config.yaml
image_size: 64
horizontal_flip: false
decoder_norm_position: "pre"
max_steps: 11900
batch_size: 64
adamw_weight_decay_other_params: 0.01
Rows from block 2 of the text decoder, named by matrix and row number. Rows with one number belong to one attention dimension. Each number is 128 + 24 x the weight over its row's rms, rounded and kept within 0 to 255. All counts start at 0. Numbers have three digits each. After the name is the row's rms in percent of the matrix's.
# v: cross-attention value (decoder.blocks.2.cross_attn.v.weight, 320x192), inputs 96-191
# proj: cross-attention output (decoder.blocks.2.cross_attn.proj.weight, 320x320, transposed), outputs 80-159
v.261 108:131105063126182157139140142083113141137130116115144065143120152128108162121136116130133102133097139138099141095140120081151096160095161099144115126164104103111146070160106114112121149160124099116130126100098118127140149124143147126099151129172084102117131161131131166168098204137147166134
proj.261 103:142136126138126106139161132116172142124138136137097205171111158131166134108113146132111204105148128087156106100165125127134112129140149132116145142106148088104138099137185134117125125084138156123103149107139144107114124157123128130135141120
v.262 095:143130160091117123138142155132155141136143114110157125133131118138093166071136127145094128119156150123113126143113113147115119051137106125099142120117161120116117160146191118119149116064152153164145134127094113115130129127102141128117110133122149153148115109089118119156159081137128120116
proj.262 098:146120160119132178122094120104104113153089109112136055162139114135161117145157160157120072139117135111150136181056130133115095142132118115125113128099115106118139137141085152090141133108134111121118157157127103161123123123124170121122145096
v.263 131:089089090164158115130129067137155115168125133163123086140084110157115100182117134135137137129156156130123122150124110125162186152112166162142158131115141133100129131133149102133116144160118107143121142131138134136112101091176130124143134123107110112152145165141142159156171087147127137128
proj.263 130:154126122100094152169085115084155142146136153128131210141135138144091129124126091150129135097122138151130126134084118125102129127119123154135154107120131120120125118129154137176120124157136119142126067118130107144124087126078134102125110128
v.264 096:119135130075120132118109133162084122134146112098146164148110135105093145114108137117094178131144095145134126162137129090156139096195089164130093122127150091124121172131161147141130091138107164182129128139101116121129146102134143124126176138142147160115146106128125122152137083128126137114
proj.264 104:148130105132142157081107150135133118168088104140109053175124111106116130133142151129107051147111116109122109165179123099102126124134119156131134111151126105087138138121109118107137105069138095113135140163131124130150140128110181075125157109
v.265 086:128095092150161134114112134123141133165134136124070128173091126118167102170130154137153133123121130115183110090100111154141118161133080140144155136134135114142154130152100152094112156119116111128115158094120151115157103132164102149165121140127110084123110151128120084128147081117155139137
proj.265 094:126123112117106108110160094146144137149169119131141124112118154136050123164086091100141132129137101117116104102120090123123123137144131133101119129118139106134115102139153125140131112150112117122160051119125075141134108094131109107129089099
v.266 115:123151167151089134125121127143100107108122139106085170126151103089110124149114149143166149101125109116125108148113165109095141141135131118133090171121137187117096126130114122119153102110110139082119122144156138118117125113129117157129120132102153148143114124136104118111142138139099103123
proj.266 112:103137131126110139126121140135123107129147140149158165105120101136175144136151103125115087116111152132139129124157157137124157099151128102157123100151115143164121130116112130125133133214117122109113107145124140146121172137134092135138130160
v.267 100:122093108148136106118134106142146149142118128153110085106095119156135112155108158135146128117117154127086103155118132151102161169078143121139105140117111161114108113119082094120171135098132111110149114124152132130097139116140146127116142082119094125127122197163125157113160164115139140137
proj.267 104:117113113118115127162144135119139122131139116128171255124108146145176123120171163124120138114144136125124151133115135116133137122122140147128154161093132123106135152153123138159143149184120132111084063096104168106104098143138113166108106138
v.268 118:130100100146086153109150206102081131137149110131113152087097196074118087144135127104141125118102128106121122143115137098123097185122110095152088134184109125143157127135114148092114162129135124117129122125119117109109146141115146139112155122174100103126142158160134111132100172131129148112
proj.268 113:139116106137166094099154144124098151158176117135110141139126139120161124121132167102106174139123103097129108143151149091088133131139167142123112134176120114081141089125127125115111114091156134115166131127135140083113140119191103152144118153
v.269 122:121122136158120117106123134119083079129149115119108134110127116105118076171116128140170132148145133098135098132121134120133125173155126150141105150129141118131143058098080161129143132144092124122123097151108169117112116116107097115145157144150130128137152165166092119145083164132107142126
proj.269 130:136116132147130096121110153141118146099180123143109175146109095106143126140135123109108149144113104151191112138200105142123149143129151117119124123155127178130126125123168122151126098159114141131102115146098100120105150130114165120109125134
v.270 141:119127157117126116140125118118172146146143136112130159140104124171147121118135125134130155104142117109131122157105091139128144091135074134108156088110138094146114186112161149128095128119137151185123135158120101137132085116143098122133108151075148161120157097103131091150165000122126100152
proj.270 138:106134120128134174100086123171148118178100120141135007103140154093027119138128096135153101125113135151100124134109110143116129142109105151159100134141120156152104154133099117128125140135133122136157102131134135145126097091135154122123100120
v.271 131:122125072105134144141166147122119117142129091097167153084106161134115111133170122138109114124152147102135153147124141115140137129124145131114107124143122124118175146100135128160074142150120098170146130165094097136114152163117135114148172139141110154133141113134144146170087184124119134144
proj.271 139:147138137134139148134070110102123123128085112133083071145137123104194135110128143146106182145124124118113098137124096163100136118111123128118169163155103134101124107137137136147127143060125139144119140121149120110113124135134146121136134144
v.272 089:089154149118158123146115021136155123130126124139164118146140065158142165099118107142135151115154098138113114123147110135130163095104158153116113127120141124106094141147158082150114097154135126125135103124125134121113114131131118121101140119095150145146164091118134152134165113144108106131
proj.272 087:122152160147093155109116121078188124089100155107143142102146087126156129138117122171150112095124120174144127091094146112116130157143120153164120132124127143144115139112121122116171139138128080141090098152121168125124134144106141135119138136
v.273 139:091126114129119107116130075118133153126130127127130132067112137126118140165135145136180155125131112134077111156143151116153136155105125146141112105150072136108110120175139135112124139146131141113128117134121138155110131109116202113076133098119125156115137154144125127145161111118118112159
proj.273 129:149130124122164190105148146159168126123131159180134144072143108147156134125138147142132153105116119117155142108206160103139143117149145125130091097126127111147120120110088104123136124151162132089121132116136180120134115197111137130129102168
v.274 100:142102111105096153107154135130081094129111173097112169105153149085062120117174147117087134134115142150149135134125162115158107141125132158089094163140130160101152129157129166158126130114106119118099151130106117120128189137123169134129159138188118121144130098116153113143094190125120164121
proj.274 093:148132133126134136124138134104095118109127132143103118179116138119217129138138162138122106153133125138136136162172106126089115099124121134132147114142114109090122132132151112075087095105116135143202151130121095132114138098136104064114119123
v.275 108:146141127151117155150138122148115154144128140209131086150133141165120148119094126146156096129147097121128120082132114137148149129141146119108152141134141130146120051103123117083160160142165151076115114114160141132118101095151137129134105139141135055108156156148117134125111115123113111091
proj.275 119:119128141139091091145130114097140156078121137114141163109086118118107156137136139126127118076124121119150119125106121104144131105128150094118138107101141158142158119145128149172141150142131148123076143135114150110120159135167141168123142157
v.276 112:144117100138106122125152189116116122183126122172103158141121184115128117148127151116144150106149132110150153116090095117135065118157131116165126109154100121170149159101140145108126129110124145135129161152106124113120112131158143121142127146167089095123118165127137109139123126134125147106
proj.276 104:131121099148156085143100135168087128170148132091118039160134173118073138133122117119107168111129121080146112126073136138076138136114131122131163117157124122114127084120146119169099140085125131151136073096177088145146107077175124095125110129